A small contrastive image-text model, trained from scratch.
Data: 50862 training examples, 87.6 epochs.
Rows from block 2 of the image encoder of a small contrastive image-text model, named by matrix and row number. Rows with one number within an expert belong to one neuron, the router's apart. Each number is 500 + 50 x the weight over its row's rms, rounded and kept within 0 to 999. All counts start at 0. Numbers have three digits each.
After each expert's rows are labels from the 100 images, of 14848, where the router gives the expert most weight on average: "strongest on" is what is common among them. Only what is clearly more common there than usual is listed. The data: drawn small creatures on textured ground. In brackets: how many of the 100.
# router: router (encoder.blocks.2.mlp.router.weight, 8x256, trained with AdamW), inputs 86-171
# gate: expert gate (encoder.blocks.2.mlp.gate, 8x64x256), inputs 86-171
# up: expert up (encoder.blocks.2.mlp.up, 8x64x256), inputs 86-171
# down: expert down (encoder.blocks.2.mlp.down, 8x256x64, transposed), outputs 86-171

# expert 3
router.3:478473533462453590410477537448449461456442417462530466418498498513499488490515544482464424501470558421593479465448496525433493450474494503478630473424531468450432461506450514553463469545583471588468519500473447567494482546480503414487587478539496461495531528
gate.0:541520556505526516515486526367459593465451399506550529482512524465502619442440501541485483537552516513445429463550466469445419457502482483392469467508532484455417519456518474473481544534517555391600574568491504461568549508602525392522498516446460504550503559
up.0:509563495473490392491439460414449558423511434560557482474494495510462530446459486483535516550562523493495459413566474461530442492505523473501530458541500523464502499483516529472488548580500484412552550564491492464521517426561550358565525555448431532652503586
down.0:467498586503478508497579505481480450454515511512395575494516521560482461550587473483484486526638545510447441536525546556529473505523464558574476535499515471510426456500581523480456521466517529607487408463546391408523453511512389504528505483516439554483439575
gate.1:482515562505588571485520485453477506449542378524584397567419541526416474395426515456466406441492511505461522524507431520457475513567487555396580544512468493499513515480564558524553573504471511482541562528390526513466506506449481578517539526574538592526525583
up.1:513543530433524535519545479477520549454496377604538425530461469529442439508399518499468440476502584501469416502513413498457453518561487564458485502563508534503537524427585566505538510457530544416518565495453619598506559493426477551445548480557471632537522523
down.1:583434535529441571471534568539407500435550475482510450506483450467509573489586548502515531488516567507439513511514427466516473454482498480602493410515527527634539535459495476593506499457427454558500559531505478503503533601509509537542461518474474509501471531
strongest on: large (92); plain (50); butterfly (43); creature: starfish (34)

# expert 0
router.0:518521494448518521513576464455471505450598485507506524569525437571477528509486513518464508507539491624448452491532438537553478470574423557499386486512509471508506452482458444422505496562477544591560439568513445509498541508523538580480420487451540591539513471
gate.0:552421553455489416420497451571455516497440561491593557454400529558579594560613539521471526498501511503556463385646517470531514484445535417477488485492523434456490516470508467534505582525431533603519469469500551494584395495502487465465562530504526528572452562
up.0:588497463426615467555508459465510470541484494504470477500405529546493428489514482522450492509404553414511504481528553431406496501473514590438431451523551462503492554572385534582499505576425508558474438455551480516522510427541522517546452439522593501500371564
down.0:445467550564475494493435538487477492487536605511445511452526507439554475391502553542444448522475499486540442483560339535479466531566372554466530594553552458467535565445592559615512479542564514466564421471550554483530537457491553313618475517582544533516381477
gate.1:598505522513394525584566570526507526580487552406470482459425557421477612592496482473596468621500477527464512545507393458503497449574492486503605599438553568465426501476515429467480516468497466468567524414594523564552505466477490491587546530458632477486503388
up.1:347547490552598415467485384430486477421534463566551489570462462497458490453521555429512511373521475498500485391544566514502504496544487491490384375510598436537528457499502558508470489515483544590412548525468490432512549501547519470467538526462414544569512542
down.1:447419492614576464378594449463619459492556553539472576503527492446529438512443573529521473476517454429453454550528487481540479558496479552518471503468351516587504541559571440578500537535529578455454486506546498438550496437468482513529494375622433456469347503
strongest on: grey (94)

# expert 6
router.6:468454540551517418529489400425426492577508537560400549496489550515598468433500461472496594414537490483528527426537560452558457504439522484393475445556476515516527509478581446470532556473512521533496535598560512525490547431527456509541500432495519483474484544
gate.0:452486502403479506469509517434600510520533587512438498458518545487569503480560493498440503483453515510545457442496473490504475519525490457563524452454526522450567439437566535520436444584504470503625590394479501477543556478531541510434512413574459536550508453
up.0:480467490575477459541553470538394524504519479511533521577476472437475538527492465481465435529548544462481557488517477513551570508556490547439431523539532584477423486507407521505541530411532528520456436568522486502498396550508492487506491539426570332397467595
down.0:458421467466502494375349472462483472491527533475500371518468388567464507521525554457575445602460520423524385530406458507572461510472494577499555451477508500536582526429442462485554490547559510586570533494489460455557513545512584550449588447532524455532551514
gate.1:533457511481534461517515445524511488550523562404476619574548433562432521532492429504471438485447493523495497474397371483641513515465460456484462524508501552493496595580578412479453484563452481505537582543609536520562502455581452540450508509458625513467469509
up.1:600436519478450470491448446563495491543462559509525533481516472537427567438514499427525549442533560433590533520407525559607532428413517390430420533529593511495502525604502471364481490505532536494473473494482528435564417526492491568551555445420551522582536464
down.1:633512505513448442468507566475477540389516584530501532493561541364511579481453463606531537533451539407437459482399518492446525454409536487482494529506538443444465513466506463512476433526484482540600472526540577501593537407436498455545523492596388459466529425
strongest on: small (83); caterpillar (43); snake (30); colour: pink (30)

# expert 5
router.5:517505445527536495445497465534612537587472536544587547435439499501506474504513540527531477536521547464430469490540609508490593544479484481495430564563565484476476600507500498515566495474436496451460478513479523467546517514475494428495524445609531579570487515
gate.0:513525579439482436564424512601506524444491508430444508428521480466573503449559414579433491467460512548480507572451515582478536389477474587634493410406385584415444567476544558521428468524495442581501485528440457493540425564542473543448527506415482424431530460
up.0:507405449585544482445538491381476435590512481553552486598505558498454531557438580436610495535542440406425530471525411388512467558478557420382523579573595406581547434561464391439561524434500486387537518497570545529494588439466507536564442470534515557575476507
down.0:462522543522470556471542449466504557524408446535559446446552607550486509410563491492491471460493502497565503466490495459440529399463480534552486484507427504490578466508442515502476480457490683487463519435422468434523463441522483533528538561421542572439541513
gate.1:426456450475477409467482535564525550509574579533533438511566473530462502420393469556532544403479521516523540444517466491526440518460448431450488526512465453560496441515417538499528500495492480615601525572474503461486537543423494545501526528483518529478476557
up.1:436435531505453447451575601549555536475539562539533479562542476582509501465489494522603562487546520527564528409511560388570415512473429415506529508550512481499488479544405522559514512475497487575644526481401539465458487470448482556470478545556408526520488547
down.1:535508506393505518466549426496528500458531517397398556489520493526521566525495431458468469515587515502605401417414397370478469390467551515518393424534502517493506422494513487515527595545517583581521455536493443620503506463559492497555474485446501439478497504
strongest on: small (85); teal (57); green (43); creature: caterpillar (43)

# expert 1
router.1:520477394516509424496453527536562496489457520448472532520534583417480540554502480496508564365497486518563585552508507536511550474523505521570459519440498496448510551578542509472408432482436498412434425384474505483479490481488432518486482477446495490444542505
gate.0:442528629479480486426525418452508519526520489538523494491516469519451371515478521509594430517453530549409479581510536489485425456480471472490509473520437566451506479417514519544543502505543418538500510537547585526362487518574436502518493507542609595433548561
up.0:518463377516448553510481475457501550563455508431529543595516603514503609470496429498462598470484533499528561468458546540524485436494465432583487499496506481492495448547450464458434538392458601482514437539557461554531517473425541531550473562412448483535506491
down.0:460492549513505542444515582481496497445499493486517459491579503494446494605545519547432449538449556502461575519564486532515435472618476454388517470533542460506462425515421540535492544490546520581584416576530510514473574496576392506450426452539496453490522506
gate.1:479481426560447482535473535482473503473470420509529530462468503563474601583516538483448439580441530519540514427411487535526430500533487496538570472450519554462534442517577482518416363460450387541555584536534483493547483437549428414507598530462470477492545498
up.1:542443463513424483493435510427520492462449433489599482446481484507508526507461513543426456469481617431523556377431560536557437509438464523505588472486568525470499415526554490568552406472495419542522491458492534490518471500531436383551555558491426496475509507
down.1:491526525456550508515504577459522501576499532554523547531506492415472518512612546517403481584536564530535552418430516441541561419465484496525463515505502474516458452468592503506503556538559495511544534440477579493570490490551479484483555562514428509540502421
strongest on: butterfly (68); large (57); dotted (51); colour: yellow (31)

# expert 2
router.2:501563469537515539500523468469431387453586448516568474577468472569451515442472520407556451542470448514530475555482473517567462488594459459460552529502483459612507515468439434518475543467582529524509570493582499420548467485482579566491412516418479553505415532
gate.0:541422517507487498482521536459509499527518554441518432501552457450545357517482493522449397568477582561502486505523413496483509458503448587457594503538552435534483583535547500502562446585570536500486552507525463548421511487472476488615523485445490486491474524
up.0:543423503519528533466513527449534494519534495421537414516548463428528392536488479554439416544441581542504444543528400536445494462472433522477571513531580448521480595583574514475565487562556565508480522488484438527415541520466468481541502517441488505529479547
down.0:493547443489510510516545491617482533519500445607435468422605453538457559470498539451535549558558539482377492469640488547514516632571576499492465549493567490507505505437523507507423451480460427489545471504510469602406546551499563423484475534553469438535562506
gate.1:512484496510533438538526472499532480468560520496473371533572525502494521397540578504539472492427430552480514497482418528492559472487549501538563499482494482468522536499484558383503409564504469545549512465595484502477380507554425591584548488561488514531570454
up.1:506496496520459479530525513567486472475507577497501287531613519505531469369500605483594437531440466528447523453485443461477516464554518509517561469493501473482553533520456614439506421505520506502547564492614442509493340467565438555551537498567467502531537432
down.1:462544535456677508501479471418595454401563447542509497484499506505499493541450490450488477475492471494563401546528545472585520543452499536580514611474505461535478465476608504489544464463523515490533445617508501498511501514532544402475518490488459570455422575
strongest on: small (99); caterpillar (51); snake (35); colour: blue (25)

# expert 7
router.7:494524557471515423551517518508511578439511564495452456509461514518540428546503482566441451592475498505444497484464440426483432496430574506468493453583459572546530393492525572488573489483497522427487561556461545472482417478495509476438526524492506496477490446
gate.0:505472495434449549455492500500470461529493580508473480514484529427586431520502575516474548510472551457565565513554538590502472510505490442528557532491430487578472449540503433639572548508554534465498408457469481373501574557465470526475421513536507511445512497
up.0:502420506437443513462527436528495495546488602512522489485471523400599483475490578475478497480487515447543584521509530548510444489493454489527512498486446473632487447579467466583598538513514568421562410481434476410500539586461497569479465466553535494469498529
down.0:556459566443557509510444549526548513512537437496487515485513466490396536567556536531417455514639564448519504481515532426483474511485451440426538491419585479484529482475454495616457581522507566507591514409501532501461456477453454539518536549407529510433383419
gate.1:535501521437508468459491490440509520540583439460390467566490506528503576552457360575410542426519497519444495448482462522472423484565540529402394437488462470490443502524432471492432511445520534456546537570570515485498453512575464520541514538413591439637398541
up.1:551591469498489629447543554494528514460469414439560490550428459533461475478580506532453468535430509481511442452530509472483567473496447519483568570508552490493519513473476579555490469596513499542555559472522547515529479545493451468410465532538435534519534466
down.1:556502535470399476524478545509449497427393510525511403473521569584423483548502536534496494538487547454545464508551462493489415589517469507501576506555523537536462447468380524573466559496497512490550513459494467518533492406591468442489507538528426525517505469
strongest on: spider (34); orange (32)

# expert 4
router.4:525503540524466508643460546592534512572470512527461474490539390467478525450510426505577558545506461499386513513537503475473563582506563496570487500500443543557547554454508547503536593475492433505622547427544537495505520522558534561606525593549431352513493468
gate.0:459507551469536539587518567495461504535574503533436452546442480474515487503496433528522363456492500396510578548487490499507550578540513592437582528567620531469479542473530427482508423479549455444500559474603530464476450558501585463436526473510561481496515384
up.0:500380529415496463521528517402478498501499575558493512470540583501550490496452599478361524515493468473486503543474393459521528402494552413458508611543507553488506524477436566433510454550465538489500528529507478526544393478505530509486452414533529596430483531
down.0:702522491583508474521523558516477512509427401462526508488548469567544525465574488427490479522562474463424439499487569369512441454491381477524381447483598475479505541605432544484519482465443526480483505468405460505485490395474410469557456486488596482512534532
gate.1:500513431507545524534555520467479447532576476554453541592464449550397531561552416461536404459513484454535484600518400430511541492484667515602457604439558489546494566549509480469516520463524515455497551545528423489502417359527470429519544463551550557485503508
up.1:502534469437569568587521470481542514574550516538504478551492460505442552529562457513482390448497493495542530678468403417473553500463580543581485562554575507515512477516489532495515506479557519498501558485504513474456476400485535436583462491627524563527507524
down.1:529545492541468480535493563449484449470540511465551514466524458491532546436622345512514529510464455438446495490540459512514522559521609399582518495541463508459496451498574583508513485513469437436423500462515486522453510433515455559619463595505524428518568453
strongest on: large (99); butterfly (69); purple (25)